A small multi-label image tagger, trained from scratch.
Model: 32-pixel images, norm rmsnorm, activation gelu, moe top_k, num experts 8, layers 8, width 256.
Rows from block 3 of a small multi-label image tagger, named by matrix and row number. Rows with one number within an expert belong to one neuron, the router's apart. Each number is 128 + 32 x the weight over its row's rms, rounded and kept within 0 to 255. All counts start at 0. Numbers have three digits each.
Before each expert's rows are labels from the 100 images, of 14848, where the router gives the expert most weight on average: "responds to" is what is common among them; "patch colour" is the nearest of a few named colours to the mean colour under the peak. Only what is clearly more common there than usual is listed. The data: abstract colour fields from 500 small random pattern networks. In brackets: how many of the 100.
# router: router (model.blocks.3.mlp.router.weight, 8x256, trained with AdamW), inputs 128-255
# up: expert up (model.blocks.3.mlp.up, 8x64x256), inputs 128-255
# down: expert down (model.blocks.3.mlp.down, 8x256x64, transposed), outputs 128-255

# expert 2
responds to: mostly red (100); smooth (31)
patch colour: red (46)
router.2:126073060174093074108126187113159114081169198151104109056149124081177189161112133183089085159123161090171157164174120160144127067145146148094115144152108128156116164101098073154111106134133106154115119126116151081167179135088056176134131104084090080064156114084109115136169143016181119150154117142137158144160165133105098114131118116099122197133142117141147106207159191123141078151093
up.0:141114159124161126186152130106119151130111118098135147140092142092141113086154082118091147077158191185190145086127203211149136100162082109108089134142153167070129131118155142147166129115080099062140113142109099167163220137169177054071122197116125155155135135168144155147154106120107157067127102155172109090092101053124078108080188133123111127093130156147180166138154125150190172060118
down.0:179116156121150150122090125118147151151086131028144133137071104142205143171098132087088180146123157107123169063122148158115122120154090197103135082124152116141166119138170121136142154104117095144108105110170113116095103167152106095100126154130181125126096151115112151166185136194119165190157168164109124109152030057156145127158216128172131057134110198084149208081132099086156160100094
up.1:122115126091127127139097143158136193174070113181064125110173125148124162106062147116124106186145156150118132097068115116093162143120096147139165169156100180131165139142077113132164144168102111095103095111077134193140139141127156056097176115132137135091117132143180112124082138143170151137177113133126156146121067108107143175110139124216102093144139133120124142098169117119202108111168
down.1:145096168151110121126114146096150109075119187121106160110216117137133136065104148174167099112098126098083067146110132166103159092090134110166131094089069152168105135136126113089099168129109159096102138169132120172187098151115107117146142103071127102062073086082115115086168082111117101154163137161145161095139197132158136184097106111090114178130123128112121083093120112130153143139093
up.2:139123175142202134099150113080127151131147128088164131132127109132146168095118096115078125151048143158146159167132148117097108108204102149147088116104118123089088124186151144125167070134121175116083211139149088117152104116155088160150125114136111099123109149141177118136139160136100179184112100132136140127087133114154094102128073167217134120184131131100090197151101124127119089126182
down.2:156146117148149122127144142106088127136129215094145088139138108147140140106091168079081138139042140144136171110134148136124172106128087177144057112114110120108174064162115134140155122106093060110098139087206123153110021163080138071114140129142158125147083173091125100186096119117109155136118183124099111141177151098120143118111111145149111115063120135118119015118096133083093120145118
up.3:142135170139184074124139111110143129138155132127134148155095108138163178087148124136096074060132097165097171149136122102149067084092143150185122185098145157115085111112112163045166134135097120163065181149120077155127073135161141150084136142102133120122104152081142140163120168121130106107161087198136098151144194132129144086103102108143133107130104133090063077130157112102115142116104
down.3:111144168161173140095145166113134090097095179133103130171154111146197131114159120167139110137113127147103106152110109072127141130102189125044128085147185133111086101124096097107132102185136154192151091138112103079085106104107122162158180146159120138155125117071072138113046133158184108149145133095110150068096138158129092100098153167131146101172136095154090172133141125065165133164141
up.4:170123125130164223136123097059059147140114110169126108161123127080193147127187151101102151092139107139101159141113158127171166183173192115132131119135189142175086084165134165139157138143181096125112080135147134135147125129142158177099124177157117115081054127108157148055116150192074142143123084182090184153119107144094088147136164107178144048166123131111096107078172114141131130083112
down.4:103129129150138113097092122130143114135205116126149146119040137125121150071124159115177152109130119099154121058059112105147056095172120133131117119123167096093093098154145141109174054181143165135133114157161144098089088112120169108153134179113092167133107158115144168152073121138110166087076127116109118166142082118093067085081118122187082101124085116104114107117120135117157134140119

# expert 4
responds to: mostly blue (100); smooth (56); dark (47)
patch colour: blue (74)
router.4:086127176074132179135127151110085135140088148103148128158158137074117075161156128114129095121138110117075082129147121078108163148138170125149174120131090127175102093139110185053136122148161116163153143137140150112136138106050169135130115163154128140121095162115106135134118129200145139103119093163113124111175082165139104133146141070139102068156155170107103074084129054158091202144082
up.0:169157134103172139107146126122101119125115124103167122098109073112108101151135145118139135093103235110108153150126135097087088083168109070115118167166139160110102048096161175178192158124101153130059113254111107152158144112138155078169095163150145119180097176105104088151180113133139163098158129154111116113110153125086122067144134148133099127134169063134107138145079122157106112138176
down.0:113141112115174128104136076110131145138105123086110133160135205155096120098122151127109071123120118175111103066104133125074168120135125102194092105163098146052043129148121159088206150121178145158127083147088094150145139143088167161107097150142130140125131142108134105084115084120163129159191150091114147085133077086136189115168174154175098142074112136177110154145147105107176128119084
up.1:172166131137157113184139105142113142122073109106171104159107110144155139146122177122188167102129092124143128096177150114175079161117094173116128096083135118111117147068105085177144109121118094108108153081192182050108132182152080096089134129146154148168135101117147166162117192140116148137133152116077108118123121074135120141162139168072071106152119152088120141127085095099174143103091
down.1:156195174091072102134161063097136136147126147102097121074111127103058155129098152128135155138100169085131159124153124188138144144144189175128193083152146110161096104068098155137164112086108087126151137111151112088122081124106147157150150090142136090085085143115126173092134119126158143176144157173075139131133133160086171227130124160113188140180163151145126143125191139118146128175077
up.2:088114125149095133137124197133164141092124172101142136090100118133172116136163125115125134114121170114046082129160182077171185103134146111115153087077141118172185128126190060099059156174150141149113134082084129111171101140040072146130212149120149129126103165142189174127176137103100120132153132147136122153191125148126113091131148079145134103117089144150123099118124115082131163147094
down.2:106163157097088150092078140093088159140128135085145082092097119166155131143092137100128104130119130110130214119114049158124103094127145103188167096087110126101196118153166162173179178124118069152099156104095157059134155135117149116103119154153152158096083146106157100053166159132152096114153144163095117081109176086089227106132167196112153151144114142127104122197154135117116140106157
up.3:073189153117141121120137124128094084058089118138180159152172093172138096144144135143077172127175140137102116151165141208133127143096141177167109163103088084110111166070166068137138182122096106142173142149153142121171104073155039097144123102148135120104161135179097092160139103138177129177206130166107115118143128120099148113095076127145098132133103124157159104118126159094111151141096
down.3:148113104094156128109202157149140141084107111162161146133143111148168098131154075084133095190113144088111131148164175119137121152166155142083102091114116085112163151154088149116116109174136178111147198070150114129158094137170137116115080167170127080137098163107137140184096161132134120083058153121107123032143164150087085084061141150091144095151121122093158158141118127116101125054140
up.4:166119100140101080134119129142101124196128153159148111124129173230168119172139085139121141179160090104099112066049192152160186116082135149171114132139065103063197173098176128180158153130130106122112123062166186120155100158098159096142099115105125123120055119115124110145113182111108107132129154095107136155183139121109137161160150167179146148125069114156159094154123110158121114133106
down.4:177117086171172125105152107136155102153150095131118132184160211121112158085095075118050134098090118129143072161112156096151172074140130146071088176097125135067106159164125121112121140089115079111182124134151154097062168224124157069105159136132127117160116124122134153192103139144164095237133112162115105114116081168116086092122133082129117113130175107096130128166082082151160109165110

# expert 7
responds to: bright (76); smooth (33)
patch colour: pink (30)
router.7:169120153174115179126181128105117130144109134134095089139154141102161129157221117127109116091103154211076109156142156114186143130092106090085162115152184108112117124156081144139113127139141100083114121123112168096150138158057236080147127125173096134149142123098053169071135151166064128145067170121133104137138110146107126165142160130117152093106175167191137125056115089192085141137121
up.0:140128126109115154130142117089134171097196142125138111166127176164145115091128150168117199090135103103164093105094108130104064089160126117118131152138127079107096126155133181110089133194133132181130148123138131154093064138125169121152097143079063109121162086116139143076154140110134226104148073126123122084153113102112095079133138093114128122152112126102097176143173115080197121124119
down.0:134101110116139127107138185142102134145138156149120138156110136087218125146141108151140099167126158103121076113142112087157136137137106103181132167109170152094155138156170146168071055131206114158166131107119175090119072113046110045127120132169095154096094161110112106177079155087113137110093135071140146094152124098108109097100104114103113173058173078154153095133140149119142190128092
up.1:068136068092119128123192144104127132055139127162158126103079159153092095120129101139110106070116093144173141202125048107106039095147154080128121152180126144126127138085128144151112187150108166157133092161104147113121091129133173126180102101135075159163134134157117092137164139106182162083120095082198131115084170179141131075102138107135172167148113077135147126165130132129116150174127
down.1:098156096125137145162120101113051185195130102118164127094067175088170136080142098119100125044179081129095088174161109220158061121141088120113137120130140142146155146141139173123106149121087106087170173087097142147140102137097157094149077159103165110152133102181161059162206073114155149078075083146128108152080164159114115103123186193141151147172129094087165187165137146118141174141135
up.2:157072157116131102084115118122069149192121058086126111114091123113157141115152165161149091115147127099099098074096039056120119079084109102120156171148109143135129104140095124065123150127148096121160070088162188089095134173159099130120138146112088138084197211140164179173175152139127140157144080152141135117090123104117178111097167094088125120121102162109146128142111114089144113167164
down.2:150153111177155095053115097144112134112098096152154155126158153141126148152137182120206062125062130216113120159114145096158097097136115128102147134042104105075121130093080146124084174172166091111208105125137150110108124144105129143093125119118140135181202134121101110087096109105141066142114196106094090134133170137082116105184090190060139108144160106149113140107134085116122167169169
up.3:161134165130136110107139079152057173130114179115129189151093131194204102143135101140138121151115129147103135119054112112144081141119139161137145116110081124114103094158208119115116106125067152110133144141066141098124128095105139091077095115136199108109140125162114112130144104143089085181120179153120146098164178086125175079118102132103122131144043149093125104170153109124080124080156
down.3:185132128101143146116146140120162129092184094104127135171172165191104086107152107180084128153159079124149128088092126181094101143091111110102162063163120100130090144176127111203130153077162106117099155128154119119117106131096109189096071118055121153137086162130154140125132107177065105111104142095132109118069129193128181114106112117186162106151128165120143106093151111074173071099077
up.4:152177073139105127105139072083128149160154070144109116141146127114133106139080119149133122093144101135141145096121112113118081139105055138156102103156150116043184177148096092182165161082126137139129105142098113107066124142181116126181175144113132131182127088137173111047136055131068161152107169132117120148058125079176168126092123213131104132150102151103175100155141122103137090111108
down.4:123116114183132087142144127162075128175130165159137132058109123143148200119113131146055079124078127107176199155123099137109129109159170121124118095127148111107159108066108114136118113142113143079151082077116107127149140150211096156187130120108114068164158090078146137145113124103141123122138131167103101151128163140117112091110148125135197177115113065133158151212120195130132117128154

# expert 6
responds to: mostly green (100); smooth (36)
patch colour: cyan (56); green (42)
router.6:119169100081112109119097104114148103151182083084148163132146119182149117145093146146112126142171120152149196118119137124135112148133060140152119113096166171062129155101162099149117152104125091161089120109125123129097097158162123089089131168073144198162173115113124124146166067134076106121143161136107149151102141079124197101127114202120132177121106112118130128174147122102158132083152
up.0:120117164123105131091078128148160150116136113103130128135133149132078147149097114158105137071099154140167066142105154156120171158068162134104122102147159132153088082152138082146024123183073132143127134093213152158138154141083128145191152197117129115085161083134089149141097094110155094171148122092105089059137144132118193181149092142170149171067145128153152134123139186071138134200131
down.0:195091157139160168134100127158094135113117124135136142150103152141136109146107160082127151109100098086178162077121163155113085132116164139086167102104121105112142126138162135164146090151153098146073156157132132093081106082066129074160129143147118162154078094141162120100190105117111090115120192111118150126115196140093146111169125121089104160090101109117140148126101092171173111123122
up.1:172126122118151215158161082034163106153087157119086178100174102118118117149132092124209148129152157122139128156088108098132097171161196106171118114139037127141085134211180113149114188106144106140182135169111149090145127134154095123109151109131078144140110113118081108124147152194127064123087141145116134106105152126115131121136067129109135105140146075192096159096152159114127163148130
down.1:121088095154153104116116134121116166164118143189143109169134041153180159141117095172140086131099149138133156147130161157062201095103166139095110144133075132175123109049087136153100126138162146158165137064150145137138105159057066126128148116113106096126162113186108091105100125130192136122148117135139100108164173153040168138096147091132108179103102136098134095150106105150164152127141
up.2:141120201143114145194100085083069111175144103099102098089131142141158155147127062072106121124036153106121116105149170190089113105092123151156133092170124130134188105160122200141132120095091129153081094151137158081122169177164150129167096108138107146089036146195148131170205137177160100102132138091121107107174141122108126136128184123104127124122174210098110155086149102162142149121136
down.2:168140123127089107144141134081122118096119108156113126099090103088158110147137103049115074167144178127098077123130105135094112134057148110188125118109141112148201121157101170091129101117081111122097092035129075107149076096168132110138139132197169132123138131125169153133161116081126169101070159113109122164149192119098099095097172139125155118147150167176139106136103176127114127174088
up.3:131136150117176230085104100159113149103112153150179115108075079104172109072105097114139090112143128119163133140147149059130131085161133167087198103144090104117119111128114168105148123146168156111100085137168200127101124165070169154148140123134134131185107062141108129137123130188149095135122121128098097161118122147104120153138139179162143134076170126153169113084091118153135164209113
down.3:163144181159133141148132136173091150082152188143124159111130092159144143170175084119108123119145193086145149176118152119140128079174129108113106131108146130154167116141136185145138101174113200094128096107100141113108084128120103167145094189198119150105074087121125089113169088123125145121078173125147165140165121159113143116122178097107100204115161088147115128135100140196095157099152
up.4:122159133121083180178174134153112177146127094132130080183126111075181102141108157101117185159118103088090112078046117164118172111124113165130096153144111122134090128143192174111122117155093119100131138117086101120132163150076140152097084067111163083121122132088109086090170142099112171179090117161121174159176140127115145144172173141146159090132152138052099144075118143100129060128108
down.4:125129116124139114157148129142148140121122185137135160129140183188175149073103175153107149133072080177093146157095174116122194071152130126106128169113109124166106107086106099125165142156050196089166120149034082171104144123182085127155117157163112114104121128148181042136121101150137133125132100114145167093071174129129135138149137166116172051114110122156168115113134150146088127185089